Weights of a small image super-resolution model.
Data: trained on simulated grey scan slices of phantoms with and without marks, 122500 training examples, 14.8 epochs.
Rows from block 2, named by matrix and row number. Rows with one number belong to one channel. Each number is 50 + 12 x the weight over its row's rms, rounded and kept within 0 to 99. All counts start at 0. After the name is the row's rms in percent of the matrix's.
# convs0: first 3x3 conv (model.blocks.2.convs.0.weight, 64x64x3x3), inputs 22-32, a 3x3 kernel for each
# convs1: second 3x3 conv (model.blocks.2.convs.1.weight, 64x64x3x3, transposed), outputs 22-32, a 3x3 kernel for each
convs0.0 095:53 64 49 39 51 37 54 43 28 40 71 29 33 59 39 44 43 37 53 62 76 56 54 52 45 49 51 52 38 37 63 34 37 54 47 53 57 65 52 53 47 36 50 36 41 60 32 45 37 22 49 64 56 66 29 45 34 38 77 66 57 85 75 74 49 61 42 49 79 48 38 55 21 54 53 28 56 62 19 38 63 52 42 61 40 43 38 61 50 27 35 45 47 42 41 48 45 50 41
convs1.0 086:63 56 56 68 55 58 46 38 44 51 50 49 58 51 50 54 53 44 59 56 56 62 54 48 51 41 51 63 51 52 52 47 41 49 61 48 70 56 56 52 39 47 54 37 45 57 51 57 51 41 39 59 46 49 00 23 30 33 36 54 74 58 76 43 69 32 39 67 53 35 62 62 53 59 80 43 53 55 49 48 73 67 61 64 53 52 59 39 40 47 52 70 67 60 64 71 58 32 45
convs0.1 105:43 59 47 41 48 34 34 52 76 36 31 40 54 52 64 43 39 59 72 63 58 65 73 60 58 58 49 23 35 26 57 38 47 49 22 29 46 70 70 44 75 62 59 77 55 35 41 53 50 56 43 68 63 63 41 51 67 50 52 60 58 59 43 35 49 56 58 62 45 54 44 37 61 57 55 49 56 64 54 43 48 33 32 54 50 33 42 51 34 59 36 73 60 24 47 31 28 36 44
convs1.1 087:39 33 48 37 46 45 53 78 61 60 56 45 34 38 26 42 48 51 64 32 24 51 36 52 35 24 48 68 40 43 60 47 55 54 57 48 49 48 46 31 46 56 50 30 52 55 30 42 73 51 45 64 49 40 51 52 55 49 38 57 49 43 49 66 65 77 60 48 57 52 37 79 75 38 39 66 41 57 49 43 49 59 68 63 59 65 66 75 67 57 36 55 64 65 66 66 41 59 59
convs0.2 098:51 43 37 44 57 64 25 37 63 46 64 61 33 43 60 35 21 39 56 67 67 44 48 32 47 50 33 56 56 54 34 40 52 60 41 47 47 50 38 52 37 43 52 34 43 49 43 60 34 29 52 32 31 53 35 25 50 57 42 34 62 68 33 56 58 23 50 56 33 50 57 45 39 40 28 27 51 50 44 61 49 33 38 57 45 54 68 28 61 66 61 32 27 68 36 16 69 47 13
convs1.2 093:41 51 47 30 48 50 30 52 53 62 57 68 35 49 57 19 39 25 50 57 57 32 67 60 45 41 25 47 55 55 54 64 52 49 58 62 46 46 42 37 43 50 30 33 48 50 64 62 43 48 55 26 44 65 34 43 49 49 44 49 50 67 46 71 29 53 57 21 55 68 46 40 63 40 74 71 39 56 69 68 70 55 51 43 55 55 55 55 39 45 64 45 25 62 78 59 62 63 44
convs0.3 099:50 48 61 41 46 40 34 34 51 37 43 54 32 51 39 36 42 47 64 49 58 58 45 53 58 45 34 41 55 38 29 41 57 61 67 59 62 50 51 67 63 71 55 49 58 59 55 45 53 39 28 42 45 30 33 41 53 30 38 66 39 55 50 44 70 61 58 54 51 53 67 62 41 29 29 54 39 36 55 28 37 47 35 37 54 37 49 43 41 69 58 37 20 59 45 34 67 58 50
convs1.3 095:45 62 63 43 54 48 41 58 47 73 64 57 51 57 63 35 43 57 71 59 46 60 43 34 51 46 44 27 51 55 52 41 59 55 42 77 50 48 54 45 53 60 42 34 52 65 68 56 52 51 50 45 62 51 37 49 51 36 57 64 35 52 64 69 54 60 59 42 52 61 23 56 61 59 63 58 52 70 59 69 60 55 56 58 54 53 46 62 67 64 46 44 33 49 50 41 56 54 44
convs0.4 083:63 47 62 48 47 59 59 58 49 28 44 56 48 62 68 29 42 42 46 45 59 62 58 57 37 52 57 38 40 51 75 61 45 63 49 45 70 57 40 51 50 59 61 62 63 42 45 56 52 38 44 40 46 58 48 40 36 61 67 59 55 51 39 64 71 59 63 60 51 71 68 46 46 35 43 61 47 50 63 61 59 71 82 78 53 60 42 47 51 64 50 56 53 60 62 51 69 63 41
convs1.4 102:50 47 41 43 48 43 32 43 48 38 40 64 21 35 55 42 61 54 34 53 44 32 34 38 37 45 42 61 49 40 45 53 40 69 41 57 37 34 59 45 13 46 49 30 56 49 54 61 53 29 52 46 39 39 51 54 60 53 54 37 44 52 46 48 37 46 53 42 43 43 42 36 33 23 30 64 56 57 59 61 59 38 40 42 43 41 53 41 33 37 36 30 49 42 34 45 47 45 39
convs0.5 103:56 49 55 40 46 49 61 57 60 43 47 52 67 55 40 55 51 37 62 47 42 39 46 58 40 47 61 47 38 32 64 43 34 60 45 49 58 60 50 44 54 58 50 47 44 47 51 52 54 40 53 57 43 48 17 26 48 55 56 29 55 66 42 36 42 42 20 23 32 45 35 42 57 51 62 40 50 67 46 41 52 58 71 70 29 54 61 48 61 47 38 66 67 37 57 63 71 68 58
convs1.5 102:63 46 43 65 46 32 52 40 47 64 63 67 58 42 58 55 53 59 41 55 61 39 70 65 33 34 29 38 44 45 60 43 28 51 50 59 60 55 55 61 60 58 38 35 65 55 54 42 53 63 56 44 50 47 56 38 47 64 62 58 60 58 60 44 34 41 63 48 62 71 68 51 40 50 68 33 35 72 53 28 48 52 53 35 52 50 45 44 33 28 51 41 42 41 44 61 25 21 34
convs0.6 097:63 59 45 57 66 55 52 48 35 51 33 20 55 49 28 49 43 19 53 67 60 63 46 32 63 51 48 34 51 47 45 36 57 65 62 79 56 59 59 47 47 44 41 40 46 34 40 51 43 40 46 48 33 36 35 46 36 55 51 45 58 46 44 40 46 39 40 54 39 59 66 39 55 46 34 52 48 40 61 44 50 43 42 45 42 53 62 49 43 60 40 61 71 37 60 77 38 55 82
convs1.6 102:62 52 54 60 49 53 42 36 39 70 58 61 62 59 27 61 54 40 58 59 43 44 58 37 54 48 44 36 54 51 31 38 49 56 66 63 53 71 52 47 59 48 50 47 59 52 64 75 49 43 50 60 61 73 58 51 29 53 56 51 34 37 45 34 30 35 58 53 61 49 46 33 49 42 47 74 54 32 66 54 46 36 46 73 56 50 64 63 48 40 17 44 86 34 48 68 62 46 79
convs0.7 092:54 50 46 45 33 25 50 55 44 74 62 51 46 40 30 52 46 34 51 39 38 69 67 46 66 59 58 42 41 52 49 50 57 37 60 59 66 54 45 51 56 50 50 45 46 62 43 29 67 68 55 70 47 41 36 50 66 31 42 61 32 50 19 31 45 61 46 50 53 47 34 54 47 61 55 35 51 49 41 68 64 59 57 62 50 68 49 46 66 66 43 60 58 32 53 50 26 32 48
convs1.7 086:65 59 47 68 60 51 47 50 60 63 32 48 85 36 46 80 47 66 53 48 41 43 38 39 44 51 55 33 52 44 35 52 53 52 38 45 51 61 48 26 35 36 53 47 52 39 38 42 35 42 48 44 30 46 67 60 60 41 41 50 58 54 58 59 40 48 49 59 51 47 54 46 31 47 68 43 38 58 26 45 68 39 46 48 36 35 45 46 34 52 57 64 67 28 47 65 36 30 53
convs0.8 094:80 68 64 44 49 51 56 60 59 74 53 43 52 35 50 47 25 43 53 35 25 50 55 38 63 65 53 68 56 55 84 37 50 59 53 42 54 58 78 60 43 46 65 40 36 64 50 30 59 53 33 33 42 40 49 57 43 54 57 34 29 40 26 65 57 53 52 49 49 47 50 51 57 58 83 48 52 44 55 66 54 23 58 44 26 54 71 32 41 60 38 22 42 43 23 36 60 28 48
convs1.8 084:35 37 43 42 42 56 55 46 39 64 69 58 67 53 41 56 42 40 38 41 45 54 50 47 66 63 74 60 42 33 56 30 37 82 53 47 61 51 36 56 47 51 57 55 47 49 49 53 58 80 64 61 47 51 79 47 57 72 43 41 56 58 43 47 49 50 54 43 40 54 38 38 52 42 56 56 47 46 54 38 34 39 43 50 40 46 64 57 66 77 62 50 46 64 71 42 53 70 50
convs0.9 092:57 43 68 54 49 77 56 32 64 41 63 75 43 38 39 50 42 54 31 39 51 51 46 44 41 48 61 48 45 38 56 46 50 54 50 50 60 65 47 48 68 49 59 48 46 35 47 51 28 36 46 43 55 39 42 52 62 54 52 60 54 44 30 52 56 50 55 50 58 58 47 48 76 60 58 41 43 42 49 47 43 56 50 55 54 49 47 46 52 48 56 60 50 47 54 41 60 54 54
convs1.9 095:38 43 42 42 49 54 30 45 52 50 56 46 48 61 55 29 43 63 15 56 34 30 47 61 62 61 60 57 50 39 71 46 56 61 54 56 62 44 32 57 50 46 55 43 48 65 69 56 59 48 58 58 38 66 54 59 50 53 51 39 34 34 48 50 50 28 46 47 57 55 44 51 61 73 64 67 60 51 60 47 31 49 45 46 52 46 43 43 57 36 39 51 54 46 45 42 65 48 38
convs0.10 114:37 58 23 34 57 25 27 49 24 45 47 52 50 38 37 62 44 39 53 44 69 47 40 59 32 30 49 53 48 52 50 36 46 64 45 49 62 55 71 69 59 67 65 54 59 64 53 45 44 43 36 45 44 42 57 53 52 56 47 63 62 39 59 48 39 53 59 47 61 61 45 59 42 53 48 41 43 41 49 43 48 50 74 62 56 66 45 50 50 37 49 55 26 50 48 21 34 36 19
convs1.10 132:64 52 72 53 47 60 48 47 63 57 52 49 64 64 66 57 49 36 71 56 48 66 60 53 63 55 53 44 37 27 57 43 27 57 48 39 50 55 52 33 33 37 31 31 55 61 62 48 66 54 35 64 41 24 56 39 48 45 40 40 52 48 38 50 47 53 46 41 37 35 50 55 54 38 84 60 39 66 59 34 63 50 56 47 57 49 41 60 56 46 37 35 47 63 45 32 65 62 43
convs0.11 109:39 41 34 50 31 19 45 48 49 42 37 47 60 48 45 43 54 50 62 61 51 44 65 72 50 58 46 56 54 56 51 57 62 41 64 66 63 50 55 54 38 33 46 49 55 51 35 34 50 38 43 33 24 27 71 59 48 61 68 56 40 59 40 54 49 41 64 49 42 57 54 49 48 59 66 39 43 62 47 42 45 71 67 58 60 44 78 55 56 99 35 41 48 49 55 65 56 53 58
convs1.11 105:43 25 45 44 46 48 63 66 62 58 59 64 69 57 58 92 70 74 59 59 61 47 48 59 36 42 57 47 50 36 59 49 44 34 31 44 46 52 56 54 47 49 58 55 56 60 61 58 59 55 59 56 42 43 50 56 45 44 52 55 41 31 42 60 41 37 54 54 44 54 54 23 61 64 45 43 55 56 44 50 49 64 57 58 48 47 52 48 44 38 44 50 65 63 48 37 53 53 29
convs0.12 119:80 65 58 63 62 45 58 46 30 36 29 43 68 51 48 65 41 37 62 71 59 47 45 46 27 27 22 53 51 30 45 49 52 61 76 57 70 43 57 81 56 60 43 38 41 49 44 38 63 36 27 73 44 27 27 27 42 53 60 46 35 47 54 54 51 41 41 45 47 41 25 34 53 65 50 42 54 46 46 61 45 38 61 69 29 57 56 41 55 74 66 52 48 58 42 40 49 39 38
convs1.12 123:34 51 40 39 57 44 40 55 45 80 80 67 97 59 47 51 32 23 51 59 67 31 44 39 42 66 51 63 37 30 63 53 60 45 50 35 52 45 46 67 37 55 72 43 62 51 47 52 73 52 54 42 41 33 56 57 65 76 50 41 49 61 46 34 43 47 51 67 68 41 56 54 49 50 41 52 57 63 50 38 56 45 45 54 37 39 45 37 37 51 50 62 26 36 37 33 68 53 35
convs0.13 109:34 37 42 45 30 28 55 47 46 38 28 26 26 30 26 71 77 48 68 57 66 27 37 47 54 45 48 49 42 46 43 55 62 32 55 46 58 61 51 69 60 43 53 36 39 56 85 72 37 42 54 21 18 30 32 55 38 36 48 17 52 68 48 41 50 53 53 58 54 58 53 50 37 48 59 55 51 71 43 30 47 18 35 29 30 40 34 53 54 51 70 62 56 58 62 72 48 41 53
convs1.13 105:56 57 40 56 54 57 66 63 61 62 58 68 45 30 50 73 59 71 33 41 66 47 53 46 47 56 52 44 53 49 48 34 48 55 40 26 51 42 37 48 38 41 32 31 39 27 27 24 59 80 62 15 45 46 59 53 62 56 58 63 56 53 70 60 47 56 64 52 47 51 51 57 48 48 58 58 51 76 52 50 70 53 58 52 45 61 44 47 64 59 53 34 57 42 29 62 46 36 70
convs0.14 092:40 43 53 47 44 44 36 42 57 43 55 56 35 44 30 70 86 75 48 50 53 54 61 48 39 40 35 53 55 58 60 42 40 64 57 38 39 46 45 45 52 47 47 45 31 38 39 59 41 42 49 54 82 60 49 17 39 38 32 57 37 56 78 58 62 57 49 47 38 37 37 45 48 30 27 50 45 48 56 62 42 60 40 51 64 48 47 52 46 52 45 44 63 53 51 47 61 50 56
convs1.14 075:54 50 59 54 45 49 46 49 48 31 14 29 50 46 69 41 31 56 64 65 57 58 39 43 58 62 56 61 45 40 57 61 55 43 47 31 47 62 48 50 62 49 29 55 40 48 44 35 63 58 49 46 40 57 44 48 81 57 61 59 59 65 58 67 59 65 59 46 61 58 36 69 42 42 28 67 58 62 63 50 53 59 65 44 62 56 33 59 58 59 55 56 71 53 63 71 44 55 47
convs0.15 114:46 38 29 46 48 44 34 27 21 45 49 40 48 59 59 49 57 26 51 45 63 44 52 62 53 52 64 68 55 49 71 26 34 41 33 46 68 82 82 55 63 72 69 65 64 69 75 25 69 68 39 19 29 28 33 25 47 30 37 43 33 38 40 52 49 57 53 58 64 48 50 58 53 47 53 65 58 57 66 61 76 43 44 49 48 42 57 61 54 48 47 51 50 49 57 62 60 60 77
convs1.15 104:41 56 60 50 63 65 51 53 36 57 50 51 64 41 16 35 38 21 23 37 35 43 53 39 57 51 71 69 53 37 55 41 51 52 61 70 40 41 53 40 37 64 39 42 57 40 36 56 46 56 40 57 64 53 66 65 64 75 72 60 51 46 43 60 55 33 55 53 40 53 37 42 55 63 50 43 47 29 55 38 45 41 42 55 51 53 59 57 58 64 45 62 70 72 53 73 55 36 80
convs0.16 087:32 41 60 46 42 41 56 56 41 66 51 28 58 43 12 45 49 37 51 53 42 64 55 48 63 50 61 64 46 48 49 41 60 60 66 44 41 59 49 56 66 57 50 45 48 38 38 43 51 53 51 45 52 45 68 62 65 77 44 47 45 39 32 52 49 61 54 47 46 55 56 43 60 64 23 58 63 49 74 43 19 33 28 66 53 37 54 86 74 45 38 45 55 46 51 61 55 55 72
convs1.16 100:52 51 35 59 46 40 45 43 62 55 48 49 74 67 58 62 46 52 29 44 42 53 47 43 44 47 62 47 52 40 47 44 59 72 69 61 44 39 50 44 45 39 44 42 40 65 32 39 61 55 50 58 50 52 35 66 54 46 53 32 31 46 36 75 75 56 53 46 46 39 40 52 67 53 37 54 43 46 53 31 32 43 31 41 51 45 41 40 55 46 35 42 41 48 40 66 54 51 64
convs0.17 103:30 50 68 37 24 42 58 47 39 49 44 37 28 33 42 45 42 49 40 35 68 47 48 62 37 45 62 48 37 61 51 50 40 59 53 51 29 29 45 46 38 47 44 42 47 51 56 44 42 63 47 50 54 49 54 55 29 42 50 60 40 40 49 63 74 51 48 57 44 48 49 32 44 33 60 54 34 38 43 52 38 15 30 00 44 41 32 28 33 52 52 47 45 44 49 52 55 58 55
convs1.17 107:68 48 37 56 62 68 46 53 69 41 53 62 29 48 37 55 49 48 44 33 57 48 46 37 52 50 39 55 48 42 47 49 40 72 71 54 52 53 56 49 40 58 53 73 70 53 49 47 19 39 60 43 51 76 41 49 52 35 50 59 44 65 59 57 31 41 64 37 68 48 37 42 71 46 71 57 50 60 54 62 65 62 56 53 58 45 48 45 49 50 78 76 46 40 69 66 37 50 69
convs0.18 099:41 45 55 41 32 24 60 40 51 51 46 62 50 58 38 51 54 50 43 72 30 46 55 43 45 50 48 65 35 38 64 55 49 76 44 46 55 54 37 55 56 39 59 49 34 52 46 54 51 37 38 46 53 64 68 66 45 59 47 48 54 33 62 55 29 48 58 51 50 53 64 48 61 54 37 52 55 45 56 48 22 52 57 57 35 44 31 53 48 38 68 43 43 54 37 35 62 43 27
convs1.18 085:23 54 56 38 61 51 38 52 40 50 47 39 57 66 59 39 60 43 22 47 48 45 55 62 61 61 53 52 28 48 64 55 42 73 58 24 65 55 66 55 49 49 51 45 34 56 60 54 53 47 43 58 50 62 55 43 45 56 62 45 45 51 33 72 62 49 63 48 60 67 40 57 50 78 43 46 57 59 66 55 43 57 44 59 66 54 51 51 37 48 65 56 48 57 60 61 27 42 47
convs0.19 099:54 50 43 32 35 20 44 41 27 64 60 47 63 60 49 32 30 25 71 59 72 76 51 61 72 59 49 41 50 63 59 43 50 57 25 62 47 54 61 44 60 76 36 57 81 40 52 57 20 38 32 51 63 50 43 39 38 46 33 61 52 47 77 53 42 44 35 31 41 56 43 53 10 52 61 40 49 55 29 47 65 32 45 50 19 53 59 47 74 86 60 38 46 65 47 69 65 72 93
convs1.19 097:78 58 38 77 74 62 53 64 40 61 63 52 56 49 45 44 42 27 60 49 42 42 54 49 32 45 41 39 54 45 36 66 43 36 71 51 43 40 61 40 45 58 38 45 52 61 48 45 50 41 49 48 43 42 21 48 41 29 57 54 47 63 64 54 77 57 58 75 40 56 56 31 38 51 61 35 59 88 36 48 80 47 45 50 46 57 58 46 43 50 33 21 19 52 59 46 47 54 48
convs0.20 094:76 58 38 69 39 34 52 42 51 33 53 65 33 38 44 34 44 59 25 60 61 40 59 43 30 44 56 49 56 69 69 35 40 81 37 30 43 38 49 49 45 57 43 48 51 43 57 37 36 58 34 46 64 52 49 41 42 36 38 29 44 49 29 46 67 53 40 60 46 28 48 44 57 46 41 45 45 45 53 40 35 58 65 46 36 65 57 44 81 79 52 48 29 43 58 45 51 66 61
convs1.20 093:49 47 51 56 48 44 49 56 43 45 43 59 67 68 55 45 71 46 42 56 55 37 44 45 37 53 46 65 53 48 53 40 44 60 48 53 56 62 48 56 50 50 50 48 61 20 50 47 37 52 42 49 48 50 67 62 52 87 72 49 63 53 47 54 54 67 32 51 58 45 72 44 45 44 51 77 58 61 59 48 32 23 33 50 47 48 47 48 34 35 52 52 32 53 63 32 55 44 23
convs0.21 095:46 50 53 51 51 51 49 42 47 78 79 50 38 40 51 34 45 60 58 58 49 46 47 46 50 57 52 52 42 37 56 29 46 77 55 36 57 67 56 54 47 49 68 52 80 42 46 54 31 24 35 29 24 34 61 46 41 62 74 36 35 55 45 47 38 49 52 49 61 55 42 59 43 22 34 39 52 60 75 53 42 35 47 50 51 46 45 52 31 38 37 41 51 60 54 64 70 59 71
convs1.21 093:60 58 61 54 52 40 38 37 41 67 55 62 48 52 65 33 45 41 57 54 81 36 51 63 53 56 64 59 59 42 70 60 56 49 43 51 50 36 36 60 60 45 75 48 45 76 81 64 69 59 50 52 42 38 52 26 25 62 53 39 42 48 17 68 61 71 60 46 37 60 33 40 53 57 21 52 52 40 71 45 43 45 65 58 53 61 36 57 38 48 43 57 39 45 57 42 46 61 61
convs0.22 114:44 60 47 32 53 42 45 54 63 41 56 50 39 41 26 44 43 25 51 49 43 35 38 44 52 55 56 22 40 52 36 61 61 26 44 46 64 53 53 58 48 47 60 42 39 60 48 45 63 42 34 73 52 62 35 41 41 51 39 43 22 41 36 56 62 51 35 40 33 50 46 31 37 33 42 54 52 51 70 45 38 50 39 29 35 28 25 65 48 45 44 56 63 55 66 72 47 62 71
convs1.22 108:55 59 44 51 59 55 61 66 61 67 67 59 70 47 55 83 65 79 58 57 59 67 54 64 63 50 46 40 40 31 42 44 37 48 55 42 29 37 53 44 37 54 46 32 44 25 34 30 46 50 41 49 45 42 28 50 33 54 34 27 66 38 29 63 59 61 64 56 49 65 64 61 34 35 21 38 56 40 38 41 45 48 51 56 33 29 41 20 22 37 33 22 24 25 28 46 29 48 53
convs0.23 111:41 45 37 43 53 47 32 36 35 50 55 57 57 44 72 36 40 54 45 56 46 53 36 45 57 49 52 63 60 71 44 54 67 36 41 62 58 64 60 54 48 60 51 57 67 37 26 31 49 43 35 80 58 44 48 42 51 72 43 54 30 42 70 50 52 48 51 47 33 69 63 49 29 37 54 27 45 54 40 63 49 52 50 45 43 49 70 36 38 46 37 42 71 27 37 51 38 45 51
convs1.23 099:62 58 44 60 53 48 76 74 64 38 62 53 40 57 63 57 56 36 46 36 50 41 57 51 34 51 38 30 25 36 47 47 52 22 26 61 59 30 54 57 42 44 57 34 47 60 62 54 57 51 58 47 45 64 41 51 71 44 47 66 44 59 70 39 47 45 57 52 47 47 47 47 53 68 67 51 46 72 58 53 46 56 39 43 42 48 50 40 45 46 39 49 51 53 44 45 61 65 74
convs0.24 101:42 43 46 44 58 40 47 48 22 63 46 37 53 34 32 69 53 73 54 52 47 47 56 48 47 55 42 64 72 36 54 38 30 41 42 36 32 56 57 44 62 42 32 41 42 39 68 68 43 42 26 47 71 66 54 51 44 41 47 36 58 44 50 51 41 48 52 39 43 45 45 36 71 59 70 75 61 77 38 24 55 34 39 65 66 52 45 64 49 51 30 51 53 41 47 39 56 54 39
convs1.24 094:63 59 63 62 45 42 75 57 65 44 60 34 85 68 39 68 56 52 57 76 45 49 42 43 68 50 31 53 62 51 42 65 70 50 45 52 42 57 50 27 44 51 48 62 52 32 50 48 46 63 52 41 64 26 46 48 54 61 48 44 67 56 47 59 63 62 45 53 47 45 68 54 73 42 53 57 33 51 46 30 50 50 45 56 47 46 47 55 51 56 31 56 58 42 48 78 50 51 79
convs0.25 106:45 59 67 24 38 55 29 48 44 56 63 58 66 63 53 65 54 37 41 40 45 66 60 42 57 69 52 34 41 43 37 50 67 44 49 36 62 55 57 69 54 40 54 39 53 44 51 56 55 39 35 66 45 43 45 29 42 74 57 49 56 59 46 33 50 78 39 54 51 56 54 49 46 62 55 36 47 52 45 47 41 43 48 39 68 53 47 63 62 52 69 73 45 54 54 45 58 36 39
convs1.25 095:55 72 70 50 61 67 34 35 57 37 47 60 34 33 45 43 48 48 38 37 53 47 57 75 58 48 58 68 83 70 59 60 56 53 47 59 61 55 47 45 53 47 53 68 63 68 60 51 45 54 59 29 40 63 21 45 28 43 35 28 36 37 31 49 40 30 56 60 36 54 59 45 54 62 50 44 65 50 66 60 57 66 40 58 39 47 57 51 52 61 66 70 52 57 58 52 41 55 55
convs0.26 103:52 55 78 70 67 61 52 58 54 65 55 75 50 37 48 42 45 42 22 33 31 53 40 54 40 38 47 57 48 44 40 52 49 49 39 38 40 48 31 62 57 53 54 60 70 51 51 58 44 51 60 28 46 56 28 47 56 21 45 67 31 43 52 28 44 44 56 65 47 57 67 50 66 58 44 60 44 33 68 51 33 39 39 59 32 49 57 19 17 30 52 81 60 40 71 45 36 50 15
convs1.26 087:46 51 55 35 55 49 24 42 42 52 56 80 58 50 65 44 39 50 53 51 62 60 61 65 44 49 45 52 43 56 62 57 38 57 42 24 69 55 39 54 46 31 82 67 50 47 47 46 41 61 60 42 72 72 32 50 44 32 37 47 14 46 57 48 37 38 68 35 58 58 51 62 77 58 38 46 53 57 49 57 43 41 51 57 38 67 63 53 64 61 47 50 54 54 64 77 33 38 68
convs0.27 093:39 44 54 45 43 48 34 44 54 51 49 45 42 49 55 43 50 32 39 33 41 58 50 55 65 59 62 74 46 43 56 55 36 54 42 52 65 73 64 49 45 51 32 35 45 54 67 58 57 62 74 37 36 56 47 51 47 51 45 49 32 38 39 52 66 43 31 57 43 67 69 53 65 55 81 47 45 60 43 53 63 43 39 60 48 33 59 71 53 51 51 35 58 77 45 45 79 54 54
convs1.27 093:56 45 42 52 49 69 50 38 44 55 63 72 45 56 68 46 31 48 48 29 54 37 27 51 58 46 60 51 38 40 58 54 24 62 61 44 43 63 60 48 66 68 53 56 49 30 47 36 45 71 52 34 42 37 64 62 59 47 41 41 26 49 37 46 38 22 43 50 52 39 48 40 46 56 63 34 51 57 36 22 35 39 62 43 36 55 52 42 73 68 56 49 26 59 58 55 40 54 62
convs0.28 114:47 56 50 57 34 28 55 39 37 68 58 37 53 75 71 22 31 30 56 42 39 64 42 44 56 54 43 44 54 73 57 57 28 68 52 22 48 55 59 57 45 54 57 44 47 45 59 72 41 47 57 50 47 45 45 55 48 63 41 52 75 42 38 51 59 53 35 65 80 33 65 57 49 50 38 39 58 60 47 59 74 22 79 99 40 45 34 62 57 61 55 59 64 29 42 51 23 38 50
convs1.28 113:39 50 55 28 38 36 39 58 60 53 50 55 59 48 41 61 66 51 57 62 62 66 54 43 41 42 60 51 55 52 52 62 44 54 59 66 48 58 50 43 31 50 50 45 48 40 52 32 23 39 56 19 44 38 31 30 35 34 32 31 34 45 39 42 49 37 38 55 28 41 49 30 31 43 56 49 42 64 47 46 69 57 58 56 48 44 49 54 47 52 34 41 53 56 49 34 39 31 44
convs0.29 097:39 44 45 28 33 56 40 42 55 32 50 46 51 57 55 35 36 37 55 54 50 52 48 43 34 37 39 27 43 59 31 41 48 51 34 37 36 43 30 52 31 24 52 47 44 60 80 61 50 50 33 52 33 17 51 57 62 40 36 40 53 64 49 60 34 61 54 26 60 50 19 56 29 44 23 60 55 40 68 69 45 46 61 55 44 40 44 51 35 30 50 41 35 57 36 29 62 46 39
convs1.29 086:37 58 65 44 51 61 58 54 62 71 55 48 52 44 43 41 37 65 84 71 52 68 44 46 46 39 61 54 73 70 51 69 48 49 64 64 40 47 48 68 61 53 66 61 59 61 35 46 90 72 47 59 53 37 52 48 49 60 53 52 39 33 42 47 65 54 38 66 56 57 70 71 51 30 20 75 42 40 65 40 54 56 49 56 61 64 55 61 66 60 57 59 25 58 51 31 69 74 52
convs0.30 096:42 51 40 40 62 38 38 53 41 44 61 64 34 48 46 38 52 64 64 54 62 59 59 61 62 51 52 38 33 34 58 42 40 56 39 32 75 67 49 56 54 53 52 55 44 44 57 49 42 61 62 27 35 49 14 63 70 31 43 45 27 43 56 48 41 17 43 47 22 48 66 41 72 43 65 32 50 72 31 43 48 18 52 41 51 66 49 66 60 60 48 36 52 60 59 51 56 68 58
convs1.30 093:44 47 63 46 43 37 52 49 49 19 49 48 30 54 42 39 62 50 63 35 35 56 46 45 32 34 19 56 49 37 45 55 38 44 63 36 59 53 76 50 44 59 38 57 52 47 54 41 36 55 59 45 53 64 25 48 65 35 57 71 21 21 48 66 46 39 76 50 44 65 50 45 53 43 78 38 50 59 54 54 59 54 43 39 50 49 54 57 66 71 46 23 48 38 34 62 64 59 70
convs0.31 103:69 41 31 44 40 60 31 50 47 46 54 90 56 51 58 57 62 39 42 58 43 41 57 51 44 53 26 67 54 44 51 60 55 45 34 39 68 42 44 58 35 51 44 37 60 51 82 22 66 81 38 52 53 78 54 65 47 40 45 60 50 42 24 23 33 42 40 42 38 61 42 50 44 40 36 57 52 49 47 52 37 73 54 62 38 36 37 42 39 42 51 41 59 74 78 74 48 65 56
convs1.31 107:66 59 65 55 38 42 56 48 63 39 53 42 40 44 37 15 38 51 86 76 68 53 25 52 67 63 43 60 37 40 67 32 48 57 38 57 68 48 54 66 34 51 57 39 55 65 41 35 37 47 52 25 53 59 55 30 36 55 37 39 47 57 54 69 44 62 43 56 40 58 64 57 50 35 70 69 38 73 72 53 61 69 63 57 59 52 47 67 48 45 58 65 50 37 56 53 31 33 38
convs0.32 101:43 43 49 52 42 53 63 67 48 47 52 37 53 45 54 64 65 75 51 43 42 51 34 55 46 54 71 65 51 58 59 47 36 53 29 43 44 39 54 51 44 53 44 38 29 51 43 51 59 57 69 49 47 57 61 42 69 53 25 65 47 27 57 60 46 44 57 39 36 37 34 33 59 56 59 62 53 45 35 46 39 45 47 58 49 44 45 57 39 49 73 61 61 64 47 50 43 31 33
convs1.32 101:44 61 42 44 59 41 33 55 42 32 31 28 25 53 46 42 65 42 24 43 32 40 53 46 46 71 57 62 42 34 48 49 49 39 49 52 54 49 76 57 54 56 66 53 52 29 38 51 38 46 56 53 56 39 44 72 69 40 61 57 46 59 54 51 65 46 61 48 43 78 57 61 68 68 62 57 47 39 51 54 29 59 53 57 47 35 49 60 49 65 69 59 66 52 61 53 46 66 24
convs0.33 101:45 51 43 32 41 48 33 47 73 50 71 68 42 46 43 53 57 45 62 58 55 73 52 60 79 52 68 26 51 46 33 47 65 30 38 51 44 44 58 45 48 61 58 55 67 43 45 47 71 58 52 73 64 47 34 45 62 19 46 53 13 44 48 36 49 64 39 46 71 51 54 72 55 58 67 40 33 47 60 48 45 59 62 23 42 59 42 46 64 44 58 55 78 40 31 50 41 21 34
convs1.33 098:47 38 58 49 41 61 55 43 55 56 62 70 46 42 52 40 39 66 70 33 32 50 44 32 38 58 39 30 49 61 29 46 69 31 52 64 44 45 52 40 45 56 52 52 49 42 42 51 56 48 45 52 33 37 55 55 58 39 57 66 33 44 63 28 41 55 30 55 51 41 70 57 61 52 52 45 54 56 55 62 57 65 47 66 69 64 56 66 47 40 51 87 80 55 67 62 43 52 33
convs0.34 100:38 51 50 33 44 43 29 51 54 38 35 37 53 44 37 33 28 31 31 50 28 56 66 60 54 67 44 33 18 28 66 61 51 73 53 54 33 43 45 46 49 55 37 40 55 51 61 75 49 61 68 26 22 29 18 25 46 45 39 62 62 60 69 65 52 47 77 55 58 64 47 66 37 49 34 56 39 31 58 46 47 48 22 36 30 13 35 39 10 46 35 49 60 54 64 60 47 57 50
convs1.34 122:46 54 60 43 49 46 36 46 45 43 54 51 30 57 56 29 32 38 43 09 58 49 34 58 57 63 55 55 61 54 61 50 38 59 48 61 54 35 51 45 45 71 54 37 67 55 68 74 36 35 45 35 43 44 57 43 64 39 52 59 38 57 58 63 56 53 50 47 54 56 43 46 50 45 45 64 49 52 55 44 49 47 38 48 40 30 31 44 36 41 60 38 61 50 10 45 69 63 68